config.toml
train_examples = 48750
image_size = 32
color_jitter = 0.2
parallel_block = false
num_experts = 4
expert_mlp_ratio = 1
patch_size = [4, 4]
width = 320
num_labels = 35
mixing = "mixup"
optimizer = "soap"
max_precond_dim = 1536
warmup_steps = 620
Rows from block 2 of a small multi-label image tagger, named by matrix and row number. Rows with one number belong to one neuron. Each number is 500 + 40 x the weight over its row's rms, rounded and kept within 0 to 999. All counts start at 0. Numbers have three digits each.
Before each neuron's rows are labels from the 100 images, of 14848, where the neuron reaches its highest value: "top examples" is what is common among them. Only what is clearly more common there than usual is listed. The data: flat shapes of many kinds, plain or patterned, on busy backdrops. In brackets: how many of the 100, against the usual share in percent.
# fc1: MLP up (model.blocks.2.mlp.fc1.weight, 960x320), inputs 80-119
# fc2: MLP down (model.blocks.2.mlp.fc2.weight, 320x960, transposed), outputs 80-119

top examples: outlined shape (94 vs 60.9); pentagon (33 vs 13.9); hexagon (32 vs 13.6)
fc1.517:474552502576523459518447438444464530581553535482561537509509459549462482472540463622483472499496485541502503448542504493
fc2.517:536483511495509545509459427489551577485421539496468498433552465555523492493471541431505552513502511439549519529560508540

top examples: black shape (51 vs 22.2)
fc1.316:408559459506453435444509480482479515459449524481484509448496516452392578550520573452525444476475456487492496481467498499
fc2.316:512476511523458500536535591505502521528491524568564524556489493544433569443486468501521504438553535463456559498512499523

top examples: teal shape (50 vs 22.3); its colour: teal (25 vs 8.2)
fc1.676:547479490514547540542455484470496502552509507541521505486512506558502522501537453497438373517473534449541528561440552432
fc2.676:432552527486502531512542457511512497506442480497521540512469503422584482562557590474551518497546497577409407497523516551

top examples: outlined shape (93 vs 60.9); drop shadow (62 vs 29.9); grey shape (44 vs 22); its colour: grey (25 vs 8)
fc1.665:532549440580523517539493571507463523482433481508480490537521517559560542493482461443439471506542502433554481552500494531
fc2.665:532501516485521494477471561562410526537471508483449573564361568506544495512505460482491500476552527448518519479545490503

top examples: outlined shape (100 vs 60.9)
fc1.506:547468528530555387507536506508522515515512425489548482470510477559516509454492452489497446502479500497502467526499497475
fc2.506:434485474457485495422462435509486527406513496482515524545483514492460497532517569450497512476513522518469500525525480486

top examples: flower (46 vs 13.5)
fc1.508:477518480427511491468552471444491447463547480558479524589581462528573532467509491450498524421548549475478511535500462427
fc2.508:516521520574557513508469507484553550489470441549492483485497559504445453469479504468433461509467444533498544524484530490

top examples: teal shape (57 vs 22.3); its colour: teal (29 vs 8.2)
fc1.143:435521510427486562473519572540432496540453442511500465513466489497592578565507423470472461488482572489463513523487474513
fc2.143:494551469514516505543494467516514516526571494545521479494516510468500457575577439516476602517524396486505529498474448454

top examples: flower (39 vs 13.5)
fc1.554:481435513548527458499515507506485496469482493544460515495474504483443500477509501461533487562542470441496489512543510492
fc2.554:460636519589524428447443473501521494548517527581566575423531491496542475488457535456542500471561504525514421492519502531

top examples: teal shape (48 vs 22.3); flower (32 vs 13.5)
fc1.73:414546506506468485494463512501422510455520416491525451505491571556457503470432585558576498476614499494495534457495436525
fc2.73:468522472498456525487554462513489513457522495467463591479586574494447469480474476497432420423482533588479473524446544600

top examples: flower (94 vs 13.5); count: five (44 vs 18.1)
fc1.751:490499467483497494514486505453542494458542472477505542497486429470560528479471492469490509417537501563530503491465621522
fc2.751:473588534461562505470543552549532506531508484572496531515499507503429396461535518442536520527538466463453476505593426484

top examples: flower (55 vs 13.5); star (42 vs 13.8)
fc1.112:563446493476498490397497560501524473449413505487531520451483473486504510533496482428509471508487542547478512510503473549
fc2.112:566574489464519572572496512556490454507565476495523461485510471482529478469528511429458468429570431471478551443477578475

top examples: black shape (57 vs 22.2); its colour: black (42 vs 8.4)
fc1.109:456450464576545457442580559472480424475548483495496456597642549423539468431555535515454495490445467536491585486543494495
fc2.109:511475482509487495548487424451465482552489495477552468491482502456485522549444484478572485465472585469578526495494554548

top examples: black shape (72 vs 22.2)
fc1.697:546520501445536529491543510423526500537533489478494537545514510454524463503525409466591497507485516552516479534554485509
fc2.697:460535466489479487472564529493429490484521474480472566494447462510532562504497489474491527505482535547459477546527439447

top examples: outlined shape (95 vs 60.9)
fc1.388:559534492474525452534470495444487501489550531541531504530542582529416493491445531539481473411521470470541575473560459410
fc2.388:434516548499539539426416500591537530528528497543592433560479500493540619484525499500520487518520475528568490476493474517

top examples: outlined shape (93 vs 60.9); blue shape (58 vs 22.4); its colour: blue (35 vs 8.6)
fc1.432:498473432553441442575425448484489449390501453480488518541583529499513516489447447535525488521508514485477560506531443494
fc2.432:533511493396501572563555525574536552567455535490541530466514553571547471540521506519463577447494497522543528485541490498

top examples: flower (37 vs 13.5)
fc1.310:541478432452584520499459510452469549486511426429478541515486490474509537484457404486535487545477494580445530505542543516
fc2.310:505576514493393499498503511494554443562483593485543452558512506515498503508439485556476523501494553545482442498480540503

top examples: outlined shape (100 vs 60.9)
fc1.711:462492474502580529498475550449558509482462543457500443505527463549445452490473480568451512506537508483453483455517547439
fc2.711:482450535495499452488482432524445452442606479494521499462578441464527498501538515467480496502512480497454535458464490494

top examples: outlined shape (100 vs 60.9); ring (32 vs 14.1)
fc1.191:554465484460575469513506522541474519514511484456449467501520437531518528514490480487469519403526458449588467497478528502
fc2.191:491473496492548519504526452547532477513482532491515516577470566497480554462483481503454465504534539582427459489507476426

top examples: teal shape (95 vs 22.3); its colour: teal (31 vs 8.2)
fc1.66:563499482407481519489443485539491449539524476552467504549467464588524521473595502468498538485517507477492524430517530557
fc2.66:552529539506498537620490536535516497547548478530521508492468479480465481513551528472467446560549448530564498538461484445

top examples: teal shape (63 vs 22.3); green shape (58 vs 22.6); count: five (43 vs 18.1)
fc1.120:482473428398512412515480538514457435478448526511478510397487480502486534504482524453502507466454466526456541497615448599
fc2.120:485532444511512482553507376421477439518491429503548422479444477559456486495481514488478495473471522560424463467377650571

top examples: teal shape (98 vs 22.3); count: five (50 vs 18.1); bar (33 vs 13.9)
fc1.166:514463522524492446530470515436491465542509480507486513479503472521525411568507462520525446450526528534489509453538466521
fc2.166:553494481506458456558512445451438488547574528496497499495542483509528527456585580498491539538552472484515492527552496567

top examples: teal shape (95 vs 22.3); count: five (46 vs 18.1)
fc1.695:461486526457486490503509485437495482501486516499539530495488604518442503492515473468484507477551494577492460490488450532
fc2.695:534493512511477535511555524491464516585472483421483540448475524537526511540517511464502543495510466533488471461451511476